python train.py --arch="unet" --model="segmentation model" --dataset="larger renderings of crowded toy scenes" --crop_scale_min=1 --horizontal_flip=false --cutout=0.4 --num_classes=31 --attention=false --upsampling="pixel_shuffle" --lr=0.0034 --eps=1e-08 --precondition_frequency=25 --max_precond_dim=512 --steps=7800 --batch_size=128
Rows from block 6, named by matrix and row number. Rows with one number belong to one channel. Each number is 128 + 24 x the weight over its row's rms, rounded and kept within 0 to 255. All counts start at 0. Numbers have three digits each. After the name is the row's rms in percent of the matrix's.
# convs0: first 3x3 conv (model.enc.2.0.convs.0.weight, 144x144x3x3), inputs 66-76, a 3x3 kernel for each
# convs1: second 3x3 conv (model.enc.2.0.convs.1.weight, 144x144x3x3, transposed), outputs 66-76, a 3x3 kernel for each
convs0.61 106:136122124082140104127088132070173108114106135098139140140145109169116139123119105125141136142086123147173103114159117127136122119145106143122113149139108130132159094135165160127158130119100139138143115126123106138136128117148109107134095156107147086178131186090092124137181177098146125144144162138
convs1.61 104:126152097114100156107151112120145108147147147122148126145142123103153112161133113106113102164125142167177147146181151098083164117161111196142124111128137111081148094143170175184098133109171113116147113126117119104126157111128107143143101136120122151098173149125151157126104115175137112161140118150
convs0.62 104:073112143144116128170137113129108138140100148170119132162129089125097130131121139145161074139134091125070093104070138129138095100154103143134121083091131138161183116102115076123094117127112086092097125098108156062099110137134162156100126196090099146110151109127152141137131128123134126150095120102
convs1.62 105:107116135128136147124141121118113133098120146114154170100098121090118133150161063118119102093103082128119105097110158128161105138119130080121114101115110108112119104156143126146141106084100141136092132128146121134101108074132125110080116119117138118067118140087119128124141134130140128128129151124
convs0.63 098:094117129135111088125091129109114117117099131134147129125122115102160120122114151143132122057182141092128143115125134091071161104109143140097102135123121117117136165117122137143105107136108129137159104154141095118114143143130115087121129117166145152143146144127140161152143091107149093160115089134
convs1.63 095:079103102124172138120167145124149115166121106141102130090123144086162131060114098135122110147132104165136154092138129148160127088111182146143124113136088145089131143106132107133134136133120152078155154093137097068113114128111157140093119138113108109133131166174138174150137110135094130113146110156
convs0.64 095:128118146213107115132134111148107110120144167145127127164130127106142096124124118129093130108116144079077128164146154163139085132112135087125134150113142105123111123122132143116130115122147118115112110111075108101129128104156115115101124152121109121151128171108142124133145129132124137116113127131
convs1.64 090:140170140109122088148132173151128147147102102116136157101110072148128137118131081146109097090104139151088134109081097157111116122100114123104117157133147106138176134139160113134113149142128122132121134091138133146082109104132155138122176091095076141087120116097088110129129143123092149121122182089
convs0.65 109:142107135129115119122182110118184143096115113132090122127145080147159100073188132148128124135126179117079190136102140112133085093099106125151146122134107110126133094191133129149156129133154113155148126110084135134131114135124119173134124145132145136134156120111141112133111129172133076082127090110
convs1.65 114:114126143157105096154092125133122148155095101149098125123126178108123137148120123142087115116174135149164133164127154077149109148112168171121165133126133139147129149118116134171142166129140150135137081123128105123096130122143140127154132101098116174111138149111133152078062102145103154129134161146
convs0.66 086:116148130110136086134115133098105129146122122134106130103095126101192127126100108138142111127107171078102134126104089125123139106136164127125120116096132147157135107137112098117151163145113099103092146074108161097109139142135100103140107167137147156114094130137150127161155137114129108156166116156
convs1.66 091:134155098141126089109132091133144125123101128112098141144134099125082136139141131115111139138113141127073105102135126137106110170168133109168114134156115127098118120106125122131162136126101151140117143145148119115121147135132121096118130135100135131156102139118127153158152147156129130146129084157
convs0.67 104:107092129084166133097141127079159114142124104136133119159167054129093129124105123093113129106094191100099124143102130096153106119129104134106125091139128057103134140109117134151156118135156113106070151093108130104150144150111151084155136105149152114127110159146134149101121119088127098118126081119
convs1.67 117:137123175127200159193140120139160160104178101165087138122126099120143130138114113140140161112151125123143118133124106125137124112111087112095156129146171121162152121102119144073169150136185143132127113143136126111098137117162129103137123149102111091123095130104123132136143112137123135121139154147
convs0.68 101:134106167130129141136106145146097145151119127139126138136113103128099136119167195156134148132158120136108149147163129148105106133090102116135127109105099156099168140152144151098077149153095127142104131165132117129097125138123112153115086143174147105145131118113149154120133101140141132180137185102
convs1.68 101:144131091160106137121112140144143117141114118172138170112094120141106095121104106119136096112116138143101140116154120165135096131166100159157058114181131156131135123178121131171115130134178149161071117110086136128120090143136156120094161137156127117106133117146109140108197133087133125141114126136
convs0.69 094:116132132126148117096118090105130095131151117122133150090110150095172087122141145142140179121169113148129099117072143202094127104119122189149188167085179113118109141082100109121096117111145116165133164146157148124119144121096142160150113147137101129090167074089154139128093160131117154110098123123
convs1.69 090:133099111115103116127140113156112164165152166160114122131101167108140103170118148131115115126130125092128115119126138087158137152174190123135126113204109172198130145132110141126101126136113125112121175140092152122159183132146170111146143111145134114120135150150082136125148122185090165148145135108
convs0.70 103:094126091153095149125125158133106146154140109107138115101155127119095153127137096132124136117149147175135135134120139113131118104140130108146144115119149127098141119131153175114118152104098121115118124133155093161089144084114090102119148071138113113128106111116106137123092174123141101080096112141
convs1.70 103:127124124099110167115083163115104168096133128133128127123102115118164094119130188125105133128161128148139141110146104075205102154122149125137059089119184108094199124122110139079146122079165141126131095154083184147126086119130089062168140150125141120082169145108085124109080186096171095122100122155
convs0.71 091:138116150139114136099085099151138116159094103144169151104133120159119131128144148104147123114088084130183108135133114178146120133111108124106143123160099166097081109153138097139177142123092107154099140130123120131120124127131119144145164123113123112147112108102118093135117139158120119099156147168
convs1.71 092:156155099121130129158142115107111131123166131134123097100147144149105076129112158145149120135154147138095139104079109095093083149143128154131100111124157142165129186133136129137134139094127099170155124119106121097127148145112141139142135148114123110122111117148121131128133103131144147121152126125
convs0.72 097:120100161157120127112099188139138130141147112127160131155085189140111086165150106085133141152111158088105146103113115114116154131114136140114154107142079160127127106141137146164102155121106149105121116119100145108092144177100111111130120136092093098114150162105143112147127100141115070130172104067
convs1.72 097:113132146111099141123121127114165098091158084122152133108131111138108137094145167100131122146181149182139117061128149153153118147119146147139127122143138133098122103105135106137106068149141140187113126150147149110085094121151106097136109103148094125126102119112099094132192131121127104119120097115
convs0.73 099:166141176139108154131118079142130127133189120122145119170121120118131128142142093144130092125125144107124151178165135150121124125134133252131174146094121110115114099114176138150115150125133156134152132172130090120157129126157179210158163184128116145155123100135092159127124122134191115142133111128
convs1.73 094:131158159113118109153123092092135133175114147134123117176107097122124132134125087145096138114161092123112090138106147121140112156117100146097158122086186132128087114143107114159175111180170140161148140107131143147110152123126119133131080179150086119146101156160105138156125137137147138117129128126
convs0.74 096:086144119160137158156150113139114081108120125149121132138116139115130109150128149142146123120137146128118139141089108098142131131131097150165176115134174147142097109144103163091116102119126119156131108140157125136120093120136090153145143083108132128140108107176136073160121130141141118137118108109
convs1.74 098:149134148111142107116104092147124106125081110125112134135119115139131136102124096124122088124142112112134158105116127111115150149161169137137146111158175147144151106119165165099124131139122119119124113101128133113127142176158112125148117151124105134105126131156125106152117143183124107081122134162
convs0.75 087:147127141113146102062152142140103117150164147148141152146178143117148131101145078102116153137114109145136104101107148136158140142125132127138132127102155133132120102097145135158141113131181141142138121142117091110103138128094143152128123181105123126147124170112132124109105139145088122133131119145
convs1.75 089:156139180086168108130047135092145091114121144153122137070119106194110140142110154145135104118122128147113179100100127156099147100124137119133114122118100104084115124182093140117097168143153140135161132142105128099163123104143127113163164133115156082115112127115106145136145129079108127110123099127
convs0.76 083:115111150170149157139155129118114153121118095133126103117132129173154092150130123115117091119087091096147115148155123113145118104104134122117093088116135149141158109144163140138171158176139103129090125122156087110083127121128124127128144141128150140091114141108117113129124134119107085135119097104
convs1.76 085:135160107146107146126137159160130113144173136138129105137177179140146138121133137156138132155059076123136131112165133174122137128109140105153155129125137108099128132107068145119114121099149137086116113150150116099098088128113052131139123106104115134096133145145126134124076132158142145117113159091
convs0.77 101:123051198104097113095165096143160154158152149073125098118139118120108104095149156187119150122110119116125151146163112112126126138130106114110118142156142093126115146121134127155124119101135111141106144117101103093139159076094150198120109117133085159142135108164131150162158111125154141119135102116
convs1.77 093:120125143145141115160110141135127137136121121115110156129125150131157150163154137130159128127128122144137098130154130119125146169084094121077169155221114137113118134105113102134131093113155134168154130126125139131136140137161104121140130120122111090115141133166123116104118140120116087122098141161
convs0.78 089:133135149101126123132080076163140128141146180098156156137131103114151129112139187127123118131122114145139127154134112146135148115099118159108119132166122145104128136158136113127118133131126137094119168123098142136109131120145133105136129053105115131135104149141106108104135135121089095141158147138
convs1.78 095:098097115166158156104131108089129169081080130122118142116119111122130141125131099130115143127130114155115095132131129142122142122106111133095156132135153133120134171171150093102174133118102072116107158080100134117150171148064156123133148136107114092158134139121115133130126142152107172136113128144
convs0.79 103:099126132212106085122088103133107131133140138126104150176149117126125138127169135097145147133205063081116097128079112096154148138095137100169106102116093134150100136070155121124142147145127145114132139140173112130120103119109124135145145152076126120143098174136153084114121101125145077140092141095
convs1.79 105:127147101185112122062160146111141128117100095105139093119102135156133130145125108106151176153148114112132135118129120163168070156088106162096121142103131136152160103123130128144124111118181175122131120125143130117129154151110150123115117147108127122156135108143091129115114146104146129133177103108
convs0.80 115:095127105174123117146156112092149116107134119119112155178095143114153120145128109087137123145159126073132143107156097101143118097167127099109113147112224164110163156152109140145103114162119153102094120168138139144164137149136142122076150163099112121149114176117136122129136127088101122101153143129
convs1.80 115:125109120103143167120191100115112161087130182112126117150111122113122148115108146127106154136128112096118128118097165134151155144131161145153083180131109111104176129111152123166100126134163131188108132110173124079117133130144113132150142118133143102091120099147150135107108148119151104111097153120
convs0.81 091:150149141151124158140146169122101134087180154120129110135115151093140126128105123060097162128123109141100054130149096159122130109133112140112123157147111100184135105116128122165145129131190133119095059113100107156092140117153132119095074145124138118119129096151141137122098115108082105157108127129
convs1.81 090:131191156143119090149133128148129113141141146142139149134121103104126104133158129129114089094159126153103135097105111139147149128120097099112114142101112157094143118129139104140124169110082121129120145090085130149101156069152090163132119087117129109146133124117139127160150082130171118131130169121
convs0.82 082:109126098158146134097126140109117135173150131112145086121122115147125158149111120136094131142183180140124155134139156127111114139143110116100141131149154095086122134151145094112123123136214128083111116120132137127116152131159109142110088142135107116126154103149093110119104113126113145097102160098
convs1.82 084:112120126084123172122147133148152134144113121102111125118122114110148128089077115140107099094101124120145106103104112143147137121147130142151161109110141177146123109127132140155149116108117151144111140174109120133114084141130150136154108109121108151121109114164127140114122115123174137130129109125
convs0.83 096:084107084158121106121102127142144125147121097125083149146155124204115128097141147136148183148223123117170123113114141117126119093120130133151169192115150108187115136129078136091147150140111141104118154091134094115102123172163145149131148127170112157118136150166144157127142127107077115093107109121
convs1.83 092:098123124099129129101123130111144124099124153125126097115136157104126098139095102117109135155116118095137129135120118112155118126155131117133162135159154096125108118064137126164158147136126134147177130136153139144139060164145131154135120134153128138130112127124112153119116111132109142141102111097
convs0.84 100:156140132141126125141084115125138095089111115118105143111150144109131135120125121130086127113127134127115091091127119143138115102118079118133154118117080109145102101114135105142168152117073112110128124116117115123083098102112132144119106155101111132119125105122101066146114129116111076178140104126
convs1.84 100:139145101124142169097149142121150114155099103146117150147099116114105120108130141123108081102147137124119102114149100143084143123153130086134168152121100135110137125124081147155126117154114139138127120128102125113124131110116137158107155136106123110091113109113106109147187135116165091133127118163
convs0.85 107:142076152077081140133095162075112151116156131093123100097158145153147113134112114134117163113127161126167099110162104163095141114152145099146128116120136111172095125142138114138175138081060141148109124140110103119124143152111102094136105139052147125119137135096104157109103126151084092150122077121
convs1.85 107:111145123104108138135139139127142119143138126138125093117141125132150118117092154105168092115137137163122112069191080146113144171133151118163158124118129133174126148065162120088156136138100115141073128118081114140103155091110118096128127099089138121120123136097162105123156126103121119134105101129
convs0.86 103:091121111151174138177134113144109126140135143143129130146160158151157109112109135148104121109082166099141127112109103145090158139131116143125113099100144137116155139138183109112127145116129096117086106088167120192121124131135090130106114074099120124136137111143132130121135082072120116089143123099
convs1.86 109:149097109118148134142147118138123098086122145120114104135096120131166118123134131102152140134123119114151117100139138139153117117103129137119151135127109134116131151110144084134097131126101159138118149145149067116169139127125112162115154125136097134109114153154145133126177112156078094140057112112
convs0.87 101:146130140116118109102114076133133095130128114124141157123138112119130131148100123169140100127178133135141101137129130129148102143126112107140178138108100188157134108142101112121141145146151102138077106132119132143141143132126130125129119126143104158135134112120149148096124139143129109129139127124
convs1.87 102:132064144100130148155132146137120113149156119106133118122123095109154162134106129133127169160125113122150082127110122149090139140150074098140096168173112162102130133166139125173174119074173099122106129108160155124131156163148133101128125107113102123141138133111162116121156123110103143158127117138
convs0.88 103:142153144101084107111119151123144179099119141096104153150119117124091082101126106132109101142146115097168120150122121152095120112139147147113118117177159140151127123133139098120120143133103117103103139135095127131157112141141129110153127133102132113120125144152153111123132089075118096119140128122
convs1.88 098:096129147132147110085117138111090148108126140119159148103143096176146166097125101124111153105150112136114098098205184136111110109122156131142127111133111107102140142131104130140129133148103113106076138152142096115148119099120146147125134152127171099115100149104139134129170079127112057175132114133
convs0.89 104:101157065114089234088118146109127116133143138162146096107155179161128122108138117084127108156141117118154103146095140175188169190115090154144141132147155129109135099145115117141161117116131132109119123128088140139068097126136134142144121111164126138111116096107102146138116128102085125150106153100
convs1.89 107:116183094138136130145139120128146135173170143118144156122133104096132124145099100099122130128092079135101161112117166129152085094104136126161157100096154139112157105144113130172100161181104126100156124120140108150149126123146116110124166133113088106122069121164092141102089145127135126148153137133
convs0.90 108:111148206109126131103134100124152136127163138118120149163151123092154154151106131117066147186187087085138105129153156097143100147159076107117109085116117142152126158118205122101130152118143191116111150116098127156112129118155095109109138116160107134149104153127145122103140103163112121119145127158
convs1.90 112:138159135101147157105157143142138169122173137116150143118113070137127139114094086104143115117091127108116126115100112066149132105119089125163119092130133089153151131097133146122157120080135148132153112114176146121139080114111196144149151069171133114123192153119136131116121092130117098149117156160
convs0.91 108:142082180148122133080105149142135117093140154099126125139208127112115127137105101156129153169136172115148167132138081123192127126163152164106166140148115111135161066119129120131097154126131155103109123087144103128108084149126115124125132116081157123104126143161126157113078150118109117088171115102
convs1.91 103:112145113074165115132085093112119147141150128107122135111136117141140133091065148118076137119163115167066104127129125134146162125123156151163152134106126117131110099142115135115122123154165140116164109169155093123137152100138094092126133107127136111139107177111112072075124144108094104175115140103
convs0.92 097:126105144104161100229092132156139133133122162120150131112139118121161136064134090128124122105131107148129118110144144137139127187116059122110130133107117191091149153133133148150127175150115122128115129083163120140087137099117109099130118141130110123132136145094120088114105128156106128191157107081
convs1.92 099:094159080148144166114098118114109115089157145140102132134150117116115112131145117098149150108113117121099142170155044102118102137143140103120116136144119117124141109098161127119100093134126187118086120141106148100121155136182186150111157144158166158130132136152143127098133115104123106114132166124
convs0.93 092:145128112125125140121083078130127152136141117116165147144144153097115140079114126139115140131125103141143113110171162111123132134151143118110146142152150159142171102118133119115163149168089123139122099147105167170158130134117112140140094153166117083097153094122165126114135118130152089137116136162
convs1.93 094:172120154076123141144104104110099125143131164134137112106145117116110140111118128119171105118139157123113135143128117103082141178147129116102120125144096119106131132142134112137126121128138145147090118131161130082136142161127131089157125116140148152137132130128149125144095129084174123142152117144
convs0.94 088:170183153157087126069154105112164124097165145144116148137130115100140154107125099136122087152144106120163121140141139121132105124165109131134127115138109099160116126149107111093136115134193149127150131117141097100110139116135106105149088167147139126108130100116074126088114123110121127105098108117
convs1.94 091:102121153125110155137100144135100145176094137142114111119092130119130115127107088120094106140125079127142124105124135131097117127112128154103157147112121147121127126120104185124179146068130178100155085160164094142103139092149104165131134129134140084129150116099141078105110125137107138125124103140
convs0.95 094:131104114094138134129121133118148172155129134124122118119166120129110119147101126116105117130152115079105115078123108115121121131176140120100123130111143145145122128110106125180123151168135173148154092119095116114151130152187132122162117116118156094134126099161144144139149136156158086118132110122
convs1.95 094:133114118102082177077108141109112103097122118136072111113117126142134168117079115113153158159157105111148106126134136206132099086162143137088123109117112139136116112088142127088123150121113105139136136176145118145115165154133119146165103191112097196160104158126160143162175141134135131138123098113
convs0.96 105:106105150138125124136130084108113105109125136108155138173085117144184129111069123126107112099172163083137146138095109156105119123141109133178116078177082128098115125150129148111116164165108076125121134151111080133096135125096102131127140155083161112108135109097163151111091151119139155115122136131
convs1.96 106:132113137091134194119147079105135093146125140124139126084155143170134179138122133184190142123131123122147088138158090096108185133136074155085130091077138149209112130118120169124114108172123178100160169202125139110135120147094118081122138162144100102146121137148154104109116128156128160085145096123
convs0.97 105:129119101085170086132101132120126143111131150111118136083132132095127088161139107130123113068114186171106105130095116075119154101127116096120155146173104111133161133113059117128157137132115122133095142147130142137191130125118111141110164114153157093115168132140131155155124128053158140084118128118
convs1.97 099:118124102116135116119158097114139119166136097121145094117132155157119145084133115170134093118160147149115120144152112118137144133157111101131153129171106182120148100141112153136154140164130109108113128142133096167169173173135133126178142115128126173141117123109149136118114115139154126100178128142
convs0.98 098:121151078141092128107080124128134131084166145120157125134152145144156131124127109108071139138100115104164122138131133135159126142113148149126084111148128114138129147143090130138110141180144115122145119103116131126093127153132183151152127126142139091142108195142133135115123124149104124099124115142
convs1.98 097:132130107151125122116124087150079122121135153150099125134118138128174136115115113125163142145114124134089120126156141166121083149112099111118123137127103114149125141067123089147169145155087114136082166117122106162093097079101109125172153091138133095136148110122142179150135173127180133120140127136
convs0.99 109:127099133064108106139112136088131120129125143129151172119153118152114197146122120071101129128167147151128149130118110114138140107147112111176151156129154104135149108165139156124091154136124110118139120164117137137156136145167123180114105128135145135149124133125169155109164101156161100135141116149
convs1.99 103:113085112117118123117112095131129114125166131131113163119158135112128122096121140172085102152078169144178121167133099111163163152120114162105148100155156118143124157125100147106112115155084102112095156132108136124109115145129122105152143137146119123137126119149096119137103161142165154129165131109
convs0.100 091:123147109130142118130125106111111109130139111124161119160120131105099135139111123116141178135122139131102127149120171130103111119174150118123137109111083152164130128113160131121123147104177101109107123111166148146137142104123116154104158168111137153159096140120096127141120117127174151096086125100
convs1.100 095:134104112145103103108117135110127152167132146135117183083106091146157142123139110129087166121104136123132130126127172143147119133134145151097154137155151140106131139137146101156143117100126120104120117130101096179110177103109135109099100122127075127136159160139120137144109170157116158120134114148
convs0.101 105:104152149128113135179119154120105150164139091125158122110113122136109149151140143154140145121121130140152170127142144177115112153161153111107162173139159134138140126183101105103116103115120132178112147144131146185149123121145123132137146177204114125103111176125100123096138134132100128165122131116
convs1.101 099:129139079146138120150127112149118117113152084115114147113120102122132095119111091118099155092092132148124134063088103136129067136135164155179134164175137049134149130153126116135132099119131179115142141138117172070047107152180175146172130123097098114156119107132132118141133155091156166151138099075
convs0.102 108:123134144164101202116092122133142110161131143115128127141134237104122109117137124132122090151137188112190136139082097099096159146150143154127084102164106117154169126111074110129149158115123135104105152126112140139086122150144123114116137090122100095154112122137119077131101135146107109141102106122
convs1.102 107:127158118171132160098127143136132124129116114133133120102136115132162133190108155098154129210132093121113153132115143122164096154113124114147191150135129176101129136152116100148133162131144133099147092118143097156093127145127116101112155123113162144121101089115106167119120138118141126121143129135
convs0.103 103:121170085153124084119098083110151099112133116130117122123097150111123119128135081109109126123132119080092145099099129109129091080116134058102078128124126124140125127116121133109146139160113095124137082092106127127146090139142142173121135143151142144116151179123145173170104075155109122123158115129
convs1.103 102:112132138134110157136093118095159124131130123147151141114123144131117150128120133097177157154103132138090099126123117119123152137094126123168139161119088147135181129126125078133150141117123142098120164122130138157133089175110118124122146121120153133083144136152100145133130109097150124151174119145
convs0.104 104:109138127085170116118139122136107130138114157155154169141131161091142176104120099120165118124142120112182134143159130132103147083183167113125113128161161164104115116167102068100102127115108129131126191134114157156129125149097137154139143120144174141132126136100103103127158136194126145126115107118
convs1.104 100:102133141050155167119103154126119114122117102106157117122092113119100155056122121164112152105109116096122137176141119093151139120113140122140116077090071152121125144140111096161118117091112130148102124126099131135109085089125168104120137100155167150141118135129158097120142127142126124102160149157
convs0.105 101:123132108092160116108134118137134098161168121112113111153154109158135108085104170113119110106106136122157119112142138149130130112104101114106088125130183130141126153115129135117104153098086132083098140121154117111109139123131106117115164131153136140120108114126149168154122113110085140091137174145
convs1.105 096:103120145090138151108127125131117120144106139150126125152136168123123112133118149141066165135158138121112118151077149099126117137094117129149128150125127132088119156159144088154105101126118084130103074093106121112094118106142127130151121137097183146099132180095122096117152134104143111111144077113
convs0.106 102:105184153140143151129117104148128106157126129153136092121133103136125163166109128118081202071125132094161091148127157133114162154102078120112115100127110128108089122148102125130143091152106147050128139147099166098092097104102136123135143093118135123131144167119132098166144126123088103115090116124
convs1.106 102:117093117137126133153182151138157096115171139089134131124121133075106126122139153109132095113141158154132128125101114117089144161113143153118158108082157093127107142146164110104116116110143181116080160091146142168131139193101137120131146107134117135095127144132088125088116116178162126177112159112
convs0.107 111:140134099167125097115108126107090141104160127089150139124149123089152155127141100131136152128137182086089139111055132130098130120121185082148144159154108112111139140125127111112128142128157098144120109139090082111125143136142181130112146138128115162148125080129134147129126107085110121128107117140
convs1.107 111:085137118153116130148120146127131178103115102091121141134164101089113124135144151154094132136081158154138077115110155136101155111135142125109135174127121142127117081132129128127111114194084136148173133106115109107136149182116097096132175120096115140137136099129101124128122130115154180095071129137
convs0.108 104:079131121148123129130112112113134115128128089124138121129101048147103150108158116148129131109099118103158125127140121102180090164118138119123120103194116110113198105109157119083132111153115150123101163136105095134079144123182151131143140146156112130147107127117146128137109111195138096167139119140
convs1.108 102:092100160106125127107145107143129094154142113107117127142092152102137141105125116129131131096127154103135131155172176123125142115136104141126129170126166124126106117136099142103116135122128139122101140119135175101150097118157131138137152118147120126155132083127102109071139123082156096142109095162
convs0.109 090:125115186124125100113106135107131153186170104100121149117178102164158127101104159120127130116093141102129114128186110102098131106135094113099138053138160149115103122110101146126128096162110124161133148124108071088116110109137148122096151106136151138133160116160146131133130130102119120136108096106
convs1.109 091:079151130110143148116143083105145156131102097139138105113124126129120147151136164118174155162119126120172104127098121202136116113160121126113133139162148120097112146098137113098139087127142122120174134140103121148114144180135129147111130112123155120105063113085142116142173098079134136141151127155
convs0.110 099:112119123123109153129113203143178108138113156133149096104146115126130178118081138137141123088099121134098128110153147114082143156112111136134126126148101155137126107130149103171097114125097109137136144117119089119118119143095128134182084128130113117127115133169116119139138112115122151098115109081
convs1.110 102:183116148123126128123117176145158137112100139128085149122135146127132131129158157189076111121130148145091148201120157094094155158139091117123114183115151114132072156153135164094124118174146114080145151141109102070137144142149109149081140095148124140109133109104147148145107116117114121129100165143
convs0.111 092:112126169125113085083136111126109134105109138074116146095096140093173120134107140108144120186125127079147127098174109120095094110101148150124150110070139116144143130153129133116140097144103135178122113141149117085139156156188118110138104154064104130136147095118106131170129150092143120120139105116
convs1.111 093:134160111100140095115122165155187162139112108110135158163173113127135106083120138138150129141126086146177127133152112163111142086116106133119113139158106122104141126113135143151158141112132157131134138161153113158132115138131115147179115123155145143135146132136165119132127127157086111101085123138
convs0.112 106:128103103123128119155149183157146107148101158106129122161117176102120151096165087130119115125191114176146122093156087121113198109198135120141152128126081162089152149116107114133096082156128148142126118165120138127084143140102103171108160114130097116157141135124150113145141103100133118131116138149
convs1.112 107:128130097176109152133075138111132125116121144177160136117143156146102109118121154142139106107143150087149101101149131159104185098158119113098102125137078158159098101130143077157094121152172164141139103142104116095103116176115147102114124138140111138132120088132119092137162149167125170087091139155
convs0.113 106:163120125133133140116170135137118113135112139121128138127131113129091160180109136133119123129147134090137134136139105114112120113077124119127160131105134142130111144133100177155113145156091128142118155102113117096175131116131142099153120160129144136133125099153130114139125173132161119140111101116
convs1.113 107:115138132103136138111154090092106113110147093107141093113117157140169115132168151151131127125097165159141121142105116173142110151158154096124092109115084121139106121144174130122165168118137128163151159146096159128117115096148088135116123112123132153137125143130137130145142100153139137133154111158
convs0.114 109:160157090103103156126071155104111114148117127126103113151110119174109141137129144145109105158082159084084153085169176125105141114131139137111115104104103149114129096114110121111123096127102126147097147103110100104098122136120153154074161114112108116117115111088167167132142085108098160131114103106
convs1.114 112:124166143137147121113141113125136133145129118115134119153151129124140154124100113122159112125126124135129187167105143097093120118139085105127096112090090126140112111132112079175140119076141126135115128108161132161164124097113107160148103094149098153109167123147094122119112141151126143131139152120
convs0.115 096:132168111119139104085098118149173135099112136101101102092119128140116110133171147129090167126137087162112166095095107110136141104108150110148066150113135143163143145131107118172162150096142145107118111126109108089113103109151140139137116126143131124146108135123127156091111103148113148113120108122
convs1.115 101:135136146186126157099096167102117117123123133164083133095095128117128130157125126117107122154103116098142095144106117089141121124140144169128122107121156146104120163153128100104171135130146111120179154117125101179108111123136129126178122147133179144100115156109095123151112145136116140124136146120
convs0.116 090:112176113127124133056110125117158192132110140143126147143143107136104165099103137157129139120132152134133099149090146139108102152106100114112161114106121146165083111133119144149126129057094139112140155114131155106158123123126106134138101170148118149099166108140131106137119114128136090109132142169
convs1.116 091:175134142169092159101152118159106088164116138113145155148130101112118114148112134123128176124108157128131097106093145122118089118156120151125100115110091137101156111151077144135101134168156112215110111146119118139111133116146107137142118150122118190097101123141098116142126109139164155118127148100
convs0.117 092:134130169125143134088096134114152101128130117123134172067119103118155152092110120106147093110137144165124075125135164118094152109123140130136142111117163159139132126113146121104090101140158123087117140111100145124126109165133162144112097153128114131112089152119093159091134108131122134158086183129
convs1.117 094:137114127079142120135161123141148141170140172138111107149170157123171095113126130107135123111146098134103129118127095109167078129190120148114100148124098160161168090151112169135103097142113095123104112137152162151128140158153138097117121110138140130131082158168119098119215098092137126182173112172
convs0.118 098:050134167103117101094094137119131110139115164136127118120119132130125112107158121116141125119165097126114074113131131175154124164127071167135116131157138124130158116089101127095123148127127129109109141132123104147111155157128090102141170110166168123132140128084121089143140170100110141127100135162
convs1.118 091:129140115140109153095188144138133169100179128109124121131147111111101133139111119104137122162129089142127100114112089096156101095160171116125179094144148099114135143151131136104121090135167123138116077086132124153139087193127151121115141153124122114150167174124139145075132156146141143167120133114
convs0.119 107:123113127151109130109102105121127168136127140131125110107110152114115124152115163142092138142126164100132107115125121123158100107069119147122114132106125178156122121127128114158159123107161113150141131127099118090145124124131155107116085116086121130122135119112095128167108124148135134141076123186
convs1.119 108:135138086110118107154155121174146135134133099081132121143165143140133135124139118100112156137141154091138110138147154136130122164159135082097111106177136112141118137129096137153118127112137140108125148094099135111082100122173169104061140108141083103166126087159130091130146190139100188091123135099
convs0.120 104:126107117155099188173075094126111135099171101065171138110145210156113102115142156102135103136142078152097094123124126157170123093125098151059089120131108133088109112131126131119109139097148091131114129123163149115126145105124140128157159161114117148132121078148161177141114097122115150139117138107
convs1.120 099:133137105093137084203142110131104143138121152141123123096115121123121083076080117151158107079120141112114135122153119123138145125102119148135163119143131128134114169135155120151146124122119074080113137166122131134125117107111079135123098112120151128165069140132107143103113123119134144117072144146
convs0.121 108:126118105125091107150164159108164080117157121126114107135142123105173116109154125109145135143125133130126132162077125142135115133157132127158127132137131164101166078122141112158150140131092121119108118110112131223140106137099110143085139098121124113123137151096123146150121142137113127133193118123
convs1.121 108:102150151162134120094133168092111077105114132116123136107152079106141112133105165084149096124133158150108160067196134148123143122094150151112110075088149126124096174119136126114095137136173137105124161092125128112146145136111125130112108114155145127138125098140097116114111138108117144112128100083
convs0.122 098:151112127139116150136102069135164104129104076109112162116115135106118128083108143131145138078100108117092148085162117162124121119110128128154115135117102144133123118095148128130157120179118118175108111122134106118102129125128126101127115148122169132113130107125095115137106145129133108126098137132
convs1.122 101:140100161136097116098128166152123114183113137160112118160166113122096129133173158113176162137173128111122120159090143128137098135119168143136139150112112147150099147129128129136104138142102105190130099142109152114155139109126112149104133106104086132109115092160176100145217095106128122100140136140
convs0.123 106:123119093148086150141167083112117136111137123133141110147169128138165141108107136119130101118150096144167185138135127075188135092158152122146114107050159135127119142100177149066095141156118155112116137141088114126135096113146147093094113153115160125110093152150154103115093084174146071135113140150
convs1.123 114:149150069121114134129138066128068156148127083139138117165133107111165114083097137125126077143147094158113132184124124118165118125120172148171116142159117105142176103168127163084151130172098130099138140129084161082152115119145095115129143103091112118126103146168122110114125194125135080164105088132
convs0.124 097:110119126132149109113130103134142138102093112111108096125109157098156134123151133132100135100093133140145098147169123122092122117081107148151146212132085133113171149115114136158076136045121123128143178091118130119125136101159125131100136133107119143152149151115140148108117139110126176134150139086
convs1.124 097:088121104125093109125117130104145121138128162097097127120140098135064136126151152124119116145109105177128141112110132111092110125162112179162114135096116146119123112138112126119107135183137119129167119116089139112102140126132139112155100128099145142126138172114125097148129157112133157113141089153
convs0.125 099:122112091137131140166101132142168135135169171109130114158123117190081097118117108130106107113118092123160155119154119116117140131115140180132177108130098142102173126161109106137160097127115146149114143118125108124127122125151123124142154080132157127148118122135143129137150086159124124105129087139
convs1.125 103:107139113079118128105162133136108126146147110124099130136112150108159112107106110146144155122130099117139143095103151127130165124073150125128138135124118111129137176102165110166098153147150101114111118145115140147110170138166118141158121134131117119123148132172128106114145101153103122115115151120
convs0.126 090:121138106108118089137134162169160157105096074092160168143086090118139110099128063111103074116126133131094122109138114171138155124133126088155134131126150105126144134103143105107133134130084136120148104151120090109102103116149139152151141124076111103144105137174116118127142154128112159093149137126
convs1.126 093:115145130116115157127140136138091144123159083088155123136108110128140143095127116142153109124102152149115123137159141153138125114146095133121146122105132141184136134147115120167117101117168130123160129124156187136074135124128097130171154132175148135141166155139182144120155140139125165128125116126